config = dict(
    arch='unet',
    residual_init='none',
    optimizer='soap',
    beta2=0.99,
    max_precond_dim=1024,
    one_sided=False,
    adamw_lr_other_params=0.0012,
    weight_decay=0.2,
)
Rows from block 3 of a small image denoising model, named by matrix and row number. Rows with one number belong to one channel. Each number is 500 + 50 x the weight over its row's rms, rounded and kept within 0 to 999. All counts start at 0. Numbers have three digits each.
After each channel's rows are labels from the 100 images, of 14976, where the channel reaches its highest value: "lies over" is the class under the peak. Only what is clearly more common there than usual is listed. The data: drawn branching plants.
# convs0: first 3x3 conv (model.enc.1.1.convs.0.weight, 128x128x3x3, standardized in use, each kernel summed), inputs 64-127
# convs1: second 3x3 conv (model.enc.1.1.convs.1.weight, 128x128x3x3, standardized in use, transposed, each kernel summed), outputs 64-127

convs0.8:505526444495469462418485547463517548450498466467396475446537464547533589504548459394569497523422431503491477565476470576534548468503480513497513539539500479519524445470480528536563505492464496
convs1.8:485487540499515572442468503554526581475530535505579520583501414419528693489475579450563537684489428499524523533500453485416577537487496425495572552521406477505523520508558502468455344497530506
lies over: foliage

convs0.114:471595567498514542510437475549526567540470464524479501568488520462475447557554486568532479483590394501422497473488437524460552443476509500606511417429484537589472502515485462594585480469483503
convs1.114:427541399543456538581524435453522571436474510472526528434448476505489511463455526555455427481592457429568425503537477469507391524421603475463467441524451528398538470425473498495588540468521656
lies over: foliage

convs0.0:552475517455488461387485502466479479538509430544433509537453446578526526444555490553513495487497563509474512475554535464553468646517498384497408535520493503475548541436495509458483553512446491
convs1.0:551478492552403467572499471460495570540505584529460467524646476492491439559471530468554510510502487508529445416534520448504507421430508476486503544508468481491552445561483420547426470519537516
lies over: wood

convs0.62:527489520587631504496447391508459466519544562398511585458556506391520529518469665384462515505584421520519503599333503526474544500477537486557538484585465453462500483559412510510498558471494514
convs1.62:435495546445491464530593556583579503591421431615534574470493467558425439566537537493532509574491602514541531517482496494403480454414472507453533442434494531596459488531503416474463479475562564
lies over: foliage

convs0.18:575547515561411528431323470515546470500444535461566457482538486518539449485508522456487538485593471537582470583511421537498487444521548534535520455452465484527494492598506466492573538456435535
convs1.18:564512472436491489392604543503473435482397471547464552405514522502508547539572451512488518523427526403449488518481430532465569609498535540482514485491596500499470438553428462464437575472513508
lies over: foliage

convs0.102:531459429484470515506569482537524523501466581491593486463515564483546566494551459521495462514474474550485503408510496476498526444528529422561505492434532475596504572496536416526486559531545496
convs1.102:509532532495493504383519509523466528530548478501453467542517485509509530503482475516574495494449480532576530552502587502444474561477532415512367526589480496522468538402519541575580506410438465
lies over: wood

convs0.2:474494561632559426499583484589481468536527606500436543547515468464553558426511544422492443503369434416479510586397427505554505513492453472510457491495513518486531501533497488437463534519509538
convs1.2:414483503430523450550535467491503580525462522535589509516430430416493432514568603589491441439569503510487496463556503478523471528506519500498508540509477566515491509474514508592471469430526408
lies over: foliage

convs0.58:521532557520400463549526520536532501551513489527521346527499511548515530455514485518486515489538496556506509281671440520523480523497533508517525486425532495540490531500487459519523478485505491
convs1.58:445523506528593593466497457540538470472477490529416534562510480495492482421478544538555513411545453502497520574510421559444475465561462490583472563471403507523541484474550485549396504442554521
lies over: foliage

convs0.77:563555506503478495515413442581464531533464468517601589481472490493472520442587508551456508509619410583529405509508464589527458435377519526513477439531559475481453569581513505518543563443468472
convs1.77:558470501594462550552491501428506534535527519525430507509543538582464510543417436482406445484414553456526567425445427565499576535578570467491496471535471564428419521502494502476494508496643511
lies over: foliage

convs0.28:366518511522525514541500481517450492491430452518440439569405563483515505478523628506495528544548507515522443500544486467501623454505492440547490486513539530472482459453384501483465564363466433
convs1.28:463568508540512471463518478554441550624525496494525494439474572613482428518448513482533555577537535524561406436586489498514432453479506568479463499544499494516520483531516485434543463470470516
lies over: ground

convs0.96:481618616453530529456526397458425507518488438418491543473412536473489488440539477503513452469424656518430542511495506503562484491570500563411466496617535518519492528568483471481520486511477548
convs1.96:495571532471539566488400471507557538505500565529495499630488549556460488539450484592533506581575399591518448536529504502402466468394496482545457507468549511517528543448481524517462503465432566
lies over: foliage

convs0.23:551459521472506452515462494474491402603550545536470515532520472490503475575452543509537519515460456478554501509547471430442578513559473446475547529510496551517514505400489483440390517546510498
convs1.23:534599527508443473485466603552487558501468536548513519473434558645493518561601486462498472530513453473464441475452510518547454461464598501541473401500554431549572543438553531483641493509456497
lies over: wood

convs0.101:512488427430470470601551496518520504412500526467468411495468509496503482481502591506462535493565576438543488508532521396478526478524506494481570385618528461487533481550466482460557551385513418
convs1.101:481462533511458537490379505411520475507571537463540506567574450562641547555510415523468430466443438498532502503456573548557461441590628500475411549549514506561540470526435511432531441453521506
lies over: ground

convs0.91:466405491495442483549522496502478541489499530400508522534496470521510523489529551473575517445585534498454481498571476595483509485495515475539513561417548473451456533601425467518545470528495333
convs1.91:597538492467503581481477545540518453508527421472492515430645545559578536494485495501459576477480565500490487457470496500506487507438441546541488501555399398608471497489565533430491476480493621
lies over: foliage

convs0.89:538500669472508467491564508540385520470443480446531506511425455452478510495488510515468556535471501474533513593454481455548496445456576483495419385481550528442557613460488487535444502456509527
convs1.89:525466412507482566575507444571405561587414549464441471453562611592489499467495499481540505522496427413503517404528516571479449480360513551452496544466532614455471549425588508539510501580447429
lies over: wood

convs0.126:596507460497466537391465491505544568561531332464621514535557458543518544522480425566490549455468564476501479523502491513531492529502546464534494492548498510507424465487488447515439493563474486
convs1.126:454595485479619432525462457463519477496495539506521470522432492463511543477476494482519492503459535595455489485538542478500481639421558521510437501498550500483576521415542524397464545491422489
lies over: wood

convs0.38:479483529507443505513502599437637529575399506510509456474566438436474519456551556499375598471663628585391544480615475518493534446491552493550441491523453489505478512542496538542488481449432495
convs1.38:492435461559402443546475526487413518539507531401512492412451605493489450519462518547549488537388470457562456441438373465602476528475531513367476440452613501402589474457433498492542455518500498
lies over: foliage

convs0.119:489508485578443485517535466530471469596539539397511520533438473561476471483531519484522484542464553490600384468494480502516519510477536424479500428464488494447529532428490475404570585521493459
convs1.119:563534534553476420429449460495516542476427398574507473511525440502418553579446462521479542483419488374511417453538498456503532490535429523472494450485490522487520468512513453500445509486451552
lies over: wood

convs0.6:498388462469556525496533478551456544434454402466564553546501511558475518527522564534561490485495425480515468506570375562525503556590529395548441540484455520481493529533540461644405485471480449
convs1.6:631562547503434546529446539396518436561485541488499514444462534521479516553475501465508634551457581530457501541443607444500478557488448504469492523483532462458427484531416466443524476406412544
lies over: wood

convs0.63:518533525549534429542503536420498475471614483430477553567483421482559526491536578404560414517494473590495454498539486517444482517475398523442523508516468459659498533444409378511537526451517559
convs1.63:582446578464505413498531576547471494542395439532463489453460477458457509489495517537554519482440539449479580539519436449514567523597450449438582515503489585327553497562455479449503479505578449
lies over: foliage

convs0.98:472523431409496467457473545469535567469407583474554598567496536510464507366439482628467518472486429550482513522449510479473456454544519497522431438559543569514479548421556520464491549573535541
convs1.98:508488501543489566544474406586446488510594512516376429531542541521551393461536418414516487526594568501504499454525487487500504430515471497609449491456442408591516480556650544541582549538592545
lies over: foliage

convs0.67:533570433610498521416574418429484472497423490515450581503463551465514530492483472530558509539492479429461596457488430555509529510580471591485470435419553451458487441571550641517504508496523571
convs1.67:542416434594521544538548477399486534480492490472599478523406381543472480510503449490454448541572516486520429545488559464450488452437485432455523595542472523463382463502502486534479487421469446
lies over: wood

convs0.17:480560482597556542465468543477494493474526540530532558460544552457480541446455592510502497599501551441571421473565552452452511381551531439488510481535497432430557536517464456426563573452411592
convs1.17:467461494426523405532485469503499438496429484481517466503469501421512474560512529558471558503434406488455565566536538556565460694488489568569528495469477451491510494481601515464592447450465569
lies over: ground

convs0.123:470422622469405507537560459572472570514489465496428478546446556526507453495449517564518531544558591496552379494517567476511506417523550461476448472437471462459644471461519458452491454422490436
convs1.123:514439422478476552526472452413441480454505534496475456473502459461544558491505550525472475390424484500530621521514469466528490497479454483394467573537463479429407564544448505567502533467416500
lies over: foliage

convs0.88:463509493442532506514555478489477577537454437426424652511498421608502502471391524479467490446445564538469489500404490374533438512566434453508467467573536470480448481533489500512452519477456440
convs1.88:448508419557492571465449544628567483519482533445565534514447405477535607455557506542570489464443438519574488509506453639505453594520497462439457492502471480423582468506477543483488409451472537
lies over: foliage